{
  "qk_norm": false,
  "moe": "top_k",
  "expert_mlp_ratio": 1,
  "width": 128,
  "beta1": 0.95,
  "warmup_steps": 430
}
Rows from block 7 of a small spectrogram diffusion model, named by matrix and row number. Rows with one number within an expert belong to one neuron, the router's apart. Each number is 128 + 32 x the weight over its row's rms, rounded and kept within 0 to 255. All counts start at 0. Numbers have three digits each.
Before each expert's rows are labels from the 100 clips, of 14976 (inputs lightly noised), where the router gives the expert most weight on average: "strongest on" is what is common among them. Only what is clearly more common there than usual is listed. The data: chords played on synthesised instruments. In brackets: how many of the 100.
# router: router (model.blocks.7.mlp.router.weight, 16x128, trained with AdamW), inputs 0-127
# gate: expert gate (model.blocks.7.mlp.gate, 16x128x128), inputs 0-127
# up: expert up (model.blocks.7.mlp.up, 16x128x128), inputs 0-127
# down: expert down (model.blocks.7.mlp.down, 16x128x128, transposed), outputs 0-127

# expert 14
strongest on: quiet level (76); playing: block (70); marimba-like (51)
router.14:145076121123135164188120069150118117151167110080158128106118129149123109068142119103059078088137095134095091153133168117128079148099079153132123122153083107143096144133142092133125138139139178165084047161160195098124120133128139160125184109110035138127138152109152144126182097151112171070096152203088163106117163117116115148170154127125163174150121119108114069120118192114126082108071
gate.1:155142114108087128164205128136128159083139147147162146125128128128128106128150118139128163191128078122128128128118084094128172128128128058148128151128052128128128128071115128115128085184068096128081123052128157212128128139128179128128092192099128128128128083056128155072142173153103079079128135128128177128176157098143142063139119211128128128128190128124124128131160128099128176204128
up.1:128116128128125128128169118156183140132173137128158128128079128142092137128126095131157128229128128128128128128094055128086128107128128128128128120128010128140128128128128154122090062128098128148070128128128128184094128149128128128128096208064128128096128128061128189086132150128091075128128128176206198128128130128157128118149128190128104211128159128149128128128163056093128128198128
down.1:128169143128128128128096128073159128128128137128128128128170128120148094116174128183096128128128128101128106128146128189128062128128128120128080128128004128128109067183101083128128128128128128128159135214162128072161198128140128128128134016133142101128172112063082134096128180128128254098139128128128128128128128128128060148128128128128128094139099141128113121148138150141088158077171

# expert 15
strongest on: arpeggio (85); marimba-like (37); clipping (33); text has "clipped" (33)
router.15:205109151154183101120142134112161107169135200136086172163117121153104124104156116125145074122099173134114115074137173154094131166145132171150141123111119129141129085175109188096117123144162142166023194193084148117145124144126146149160091172145147114192176087127130146099096081164147133140143122076109152084168195102139174104103143106168168060134115127113099136156125126143107086112146
gate.1:128128128128068143128128128128128128083128128128128097128128063115159128128119128186128133128228103128141128128128128128128128128135159128154133128067198145160128156120034128128128128128128128128096128128127151128128130128085198128148075128128128128116111111128208107128082190128128128128015128128064128176128128208202072079083128128128128128074183134183128146185091063128165128137119
up.1:150128128129136203157128118128130071128128120157128085127128128098126128128110089128128128189128071128094081128100067128128128128184180144128128128128128128120128195128086128128128180159179128128128186200157168128128128202045188103210128128128085102128097128080128160180128128128128128128128128192071128165128149127169082036128183128128128128128180106131175128195111078128142143111128
down.1:128079128073132128028128098128181128158074128072128128128128128143087115128095128069066128203128094128086099080139180128096128128117171124128128128128180139063180128128018134109128128100191128128136170138146128087128128128086151128128094175128128128079128190128128128128128099128079096128234127141074128128128128128101084128079128154128128128128130120175128161128128128156203128128128

# expert 3
strongest on: clipping (73); text has "clipped" (73); mains hum (31); instrument: string section-like (27)
router.3:169201101079162123099114165140112118159194168118142129103098053079133130078126132121109120175173150127121169137152121111155043095081073144115106178147118175117119132140117179131090154159101138131118109126164139106119145100128134085138079133129154095147092127052131088104174137105187119127133109113084214078155133141186109135155150165149110112125133030092120133110145125130106131130065
gate.5:151128171128128057128128128128107128180088128080203128124128128150089125083128162128155142128134190168128128089128128128181128167128075118110079128162128128169128096170082128128128103178128183128128128192128128158128171147128203128128174128152128092106128128169128170120128128128128139077128097174128190102128128116128077062104128100128106128128071174162128180010128172077089166128073
up.5:117078157062121128154128128128044170146128128133128128101128178137094128128151128100128156128128128173128134128128128128128128183128023169128128128149134173140114098128128128128128128217128128117090128128173079151128153144091128128128216153183198128100128128198046190128128128085128128061128065178128213099128128103128128128128141128143128128205078128180128128128174126101126142128128
down.5:128095180128128128067128097128083128128073128085203117128193128128120128148128128170113195128128108128128055074128128128087081128128018128185124069067112145058128128128128140099166128128128156128128106098128128128128128168062128128128128121128128055128128092163128198128063128069128081128128153128075176128128144128200128128084128128154166128128128097128128128068128111128058128128128

# expert 0
strongest on: organ-like (44)
router.0:130099153171106091129112125131114091164173095079106084080096076104078152155113141088157132147126171122086073053097105135186067136157139108125157136135135068185080079082132131152155096163097079171172082093123135126122149131132175081133130085083131110121112153146117152084148132156176130127106072140106078113110083121128107104195076103151114130196138140097097156185160148139127104112097
gate.1:122128110128138128095120128128124129155142128128143128059112090128128137167128128139129128128066128128128054150128128067128215060128168128128089128171055151128197199128128128128109128128128144128151128128106143128070128178128128082128082145128180053121065059092128128106117128128128089128183128074134210138089104132146128181128161129128108128128128083190091096054215128128128141128128
up.1:128128183152165128128160227088128170128080128128163194230175190145128095128147128159128055128128128128082191071109128128128076176128128128128128149072128128128128128091128105128128098177058128099093160128153128128190128128152128123128207101170075128069165128172096148107128128128039166128128103128128090155104122155090137108127160164114128123128128128069128169128128128128128128128128
down.1:128107086200128128128128128137158128128128128128128128128128128082128115065128128119128128128158128107128128128128104097128097206160128136174000128101071128128177128128127128181128114128128125208128128100028134128128128128115128173128077128082128167128128161128192124193093128128128072136108154068128128156128128128158255128128128128128102191159092128128128161128128128095128174128098